config = dict(
    targets=['system', 'colour'],
    depths=[2, 2, 2, 2],
    kernel_size=3,
    beta1=0.9,
    eps=1e-10,
    warmup_steps=3580,
)
Rows from block 4, named by matrix and row number. Each number is 128 + 32 x the weight over its row's rms, rounded and kept within 0 to 255. All counts start at 0. Numbers have three digits each. After the name is the row's rms in percent of the matrix's.
# conv: 3x3 conv (model.blocks.4.conv.weight, 384x192x3x3), inputs 78-90, a 3x3 kernel for each
conv.267 093:080135113086125118138166167076132146109143104091121103157131164095122160116128162105161171131157130162147087169163223114131160131104104147146138128133140125140149124103077157129043204157159153178148170097066140174109135152122095157125143150136165129066165161127180163164141153115161138094148121116140159170117153150186142138151148078198146082174164092
conv.268 110:119112092079104122145093149154113114127117109133071100148139136157120165144145120104131112160130107148120147160136083162126136139139148088153132142144129114079064081160164084141136147111073123098102135141142130126155101118162174111141179063116090151154121114126145164185138143175148118118114155143121137129129153114142149167128128120142143153123153148
conv.269 104:112134139144121155115164171094178175127109082140095051122093112094099153117164222115150156118080091144096078142149150137127087126017016145094112132083155090149194151169106143123109137120105162157126105096131189186120173157157134143160119177144162150153114153139152189112117080133103087132115114119145134143155134135132083124146113079089087074118085137
conv.270 102:135106119092153166103094125114151142146127155134114128125146100147144141117111146133130101122122079179149133053153151040163175049129215147154144164133101129121103197157156146107103126124122146113133166119117194147150184131146115094107079067129210145049203120121164150109135080090144073124172158146109141135072161112112151142166112097192108121173146103
conv.271 089:177139083107092090100129103139188166130203158082142138128146142137099121134116121133150144120111139083102106056050101094096100084104108126160154130141163099103113188150142120105154107114141124137146143123112085108124142153085113113078137136081112098139156069151114100169133156105151146158156168169150101139137105135151139147117123118085104123116116098
conv.272 104:065125179093126138150132166107084185114135168163114169173154123152093132139105089122161136119139133112151144145198172097125188160135122135146148150141111145127140165096099106156162085124121110115086212138096136170201100139172078110185121109187165137076150143090100148168123147063087151135099167125074136158103127132148108087152091132199108113115161131
conv.273 093:093123160189168201118132146151135129130153126133143098125148089116149128172170115135126117140155077168138066134118130174144114096121065110160150081125137131134160114114120177152087159146124132078074119120103141143103142151195150154195197156166162150099132152103131117089164096073113122080157146161122102150182126152123095144122117112078129147128165103
conv.274 104:098172175136124113167142136094109093099113109162106170097043112118078080164182203102112079149127149161167136164171126152131054103099071104095081101130138150202210134142132150134095159169144082026062103145149090151136114135135160134141183170165185109156129151106098111130138131135105141153157099143149204146186124084131082067142085104091084124139142194
conv.275 108:164119073134171135143175149075106095150106125193178208162141054102194177081144159097119148133145139205123092095112158144152111193154111149157132124135134098144143145149128126161102161137028062125151087089177169152054198115089143181142116159131059140174102165161165122077128131119136119112149101072148134132130147101128114106068152145148122149120072095
conv.276 079:132152127099141112168190126118176137130145130156163159119113103130139134141143162128117144098118106136124114108165152142157133143140125125160134133156144118141147159105099150129107145147099140138138134137129145148139142132102115149098113143112165141098151181167165179148171146138130152162147166147155155148155155135164130144116117074169141155158142129
conv.277 103:143118150169127166093133125112155126108177140070103136102159121060167181043094139140123137138177120116112064133151167119162181132157140082124145089145192044103159091156119155140100215130084146153110158158100134145116065143132097183193084135164132109089149098095159119132073148140162162131139089133097095122139100087159110097165116147141063160065117079
conv.278 101:104131125126114084111124107199166099204183125145100089144194110103108155086123173122138066139182170115116116055082039156174023161174074153164134122111124134144161114127094168120108137143174121154078123134104094156162126105051159135107147151136133201137117111151106066110137180173085103180104129177093082112157172097176188104187185159152158131128121165
conv.279 104:137183039139075033088125078102129163100069151160150130144125089147140109110136118112066142087101127177077105073078122122105130166125154142111156121150144131123114117202183111107175113102122137169156091148175137080140155134033148108046129143055143172142150145083068105108114104119151162130171086109142090094134090114120120120069208163068158128078111092
conv.280 101:088086101105089175149179161138132116149130089147120157105126093172122166190125122119134123174140092101092140153150178097076113111101146126142147148119139170121156169141082156074082136121094111174112163162148121117171128118138137116179140159138130128136116156176074127130155134067164143118110131113138122086116142133137185155156140080181131100137111142
conv.281 086:074075123103155150156137162143111064166169139123173166128164130134154114141162147127121129160134102105160166111100134146125154136108130097132100120131101131124095078092160101182140180169086115095095184120093180206150118095151114135134160133154135171134097132145166131118168131135123079130134142127113132156152193162140121142138139135181113116149137057
conv.282 082:084152109110153141140169175103130105129134090082123092106124133133142147141133108175176165182201168146154146165129142170205146171175142120137142137173133140196121116130157144096147146126137105119131140136143120116117151158140159156149146141145148163146136159155141123116128118090134123142127135122109121112113143147114128145148145098142152105111152103
conv.283 102:137089122130135118152157098124155102136152114118125152141102148144177154020133146137130146108105137060094148138211136125118093149088073174188152120157173097192204166146151130165150081174131136163097137159128101118140087116128085154132093151133155100149166187129160160134120099106148190124107122132133141148127088138113105126115122132111167136058150147
conv.284 090:028128139095131127128166189131128157094138126134116144151127164154151146177171114168153142113146177175143111210188149154116163211173148142147092162137110176142118139134164156117193176100136125096094147143150166169151127138172134145157145163170199163100152180131146160164151137109127152137150154126115135120165141144171159135126117125155165108094141159
conv.285 105:117138079129190083163159079076140207106147111117109051155116131133102125113138129114163165113135185172101139132114164167141164179140157171155153138116123108147085121114115128144152152134109160126142121086150099088159120133059133128027135084000127050034201120180165175148076135138138129182116165135106148145131157143150146133150098136155127149185091187
conv.286 099:082137111104149155116126140151134072183145098153117045157168138067121174097136154115141107149128127144133082161154076165138102143136067161144110134159137160177143068036073088129120195119145206170171097097120126103099094133101078136138159149134113136162063112145115085136103150161143129148166113140132153113145146112125141137158124170122090098146056125
conv.287 096:169153155114094173114123161124101131180089134157094071127100170133124142104175181122135191095107129133137136085079101097106093191153056130108147142113099136162155144126188051089125067124122169191146103128141067107155055095144081072147132132160068157106117193125099150158126100124154153106098118171108086141099112154148146137093168131110177165086108133
conv.288 104:149115107095073090098118093042145109123121063142156140169086046152055061088090118121075123127091097154147150065083139110122132168146134099124111142122134109090147180102112143105096140119083156164136158085109149083097131093089114109114122139117150142101115126140176171176160126098158121134151125108104084122113116129134127116171188193123158167130165182
conv.289 099:132155175138159103065140110169208097152174094109122134102087115095091095161180181116153062155152122128102116120133140161135137084142128147126111146136136148149135099140141152137137122152117149077073126071102209168166149189169117167120086149125072086123094112132176147109126095114141123096155174150133158194099106123049096117148127067110140083193135138
conv.290 107:133139098116175163130106167056148128119176154152084178148137172144147212189132133111142166150130123182116092157173170136149100142110134084119153126100113154078100096166113116141091114064087146138133117132154120170166115170134138168182166112165167124156198102142105119103148130165142131090138140064172150104127138088130151159112146178115140172117111114
conv.291 103:134085075159124089148147111156179148128095172133143155094108077071135154138113123122129168126136161123063103121128114138086121155157155143154157114165140096073084130111122150187102123108072169121117130224191134153135101119118154159136102060086129129145113147160101136126136139155145131135106064060102128095141079060152141141155104129128102152097129109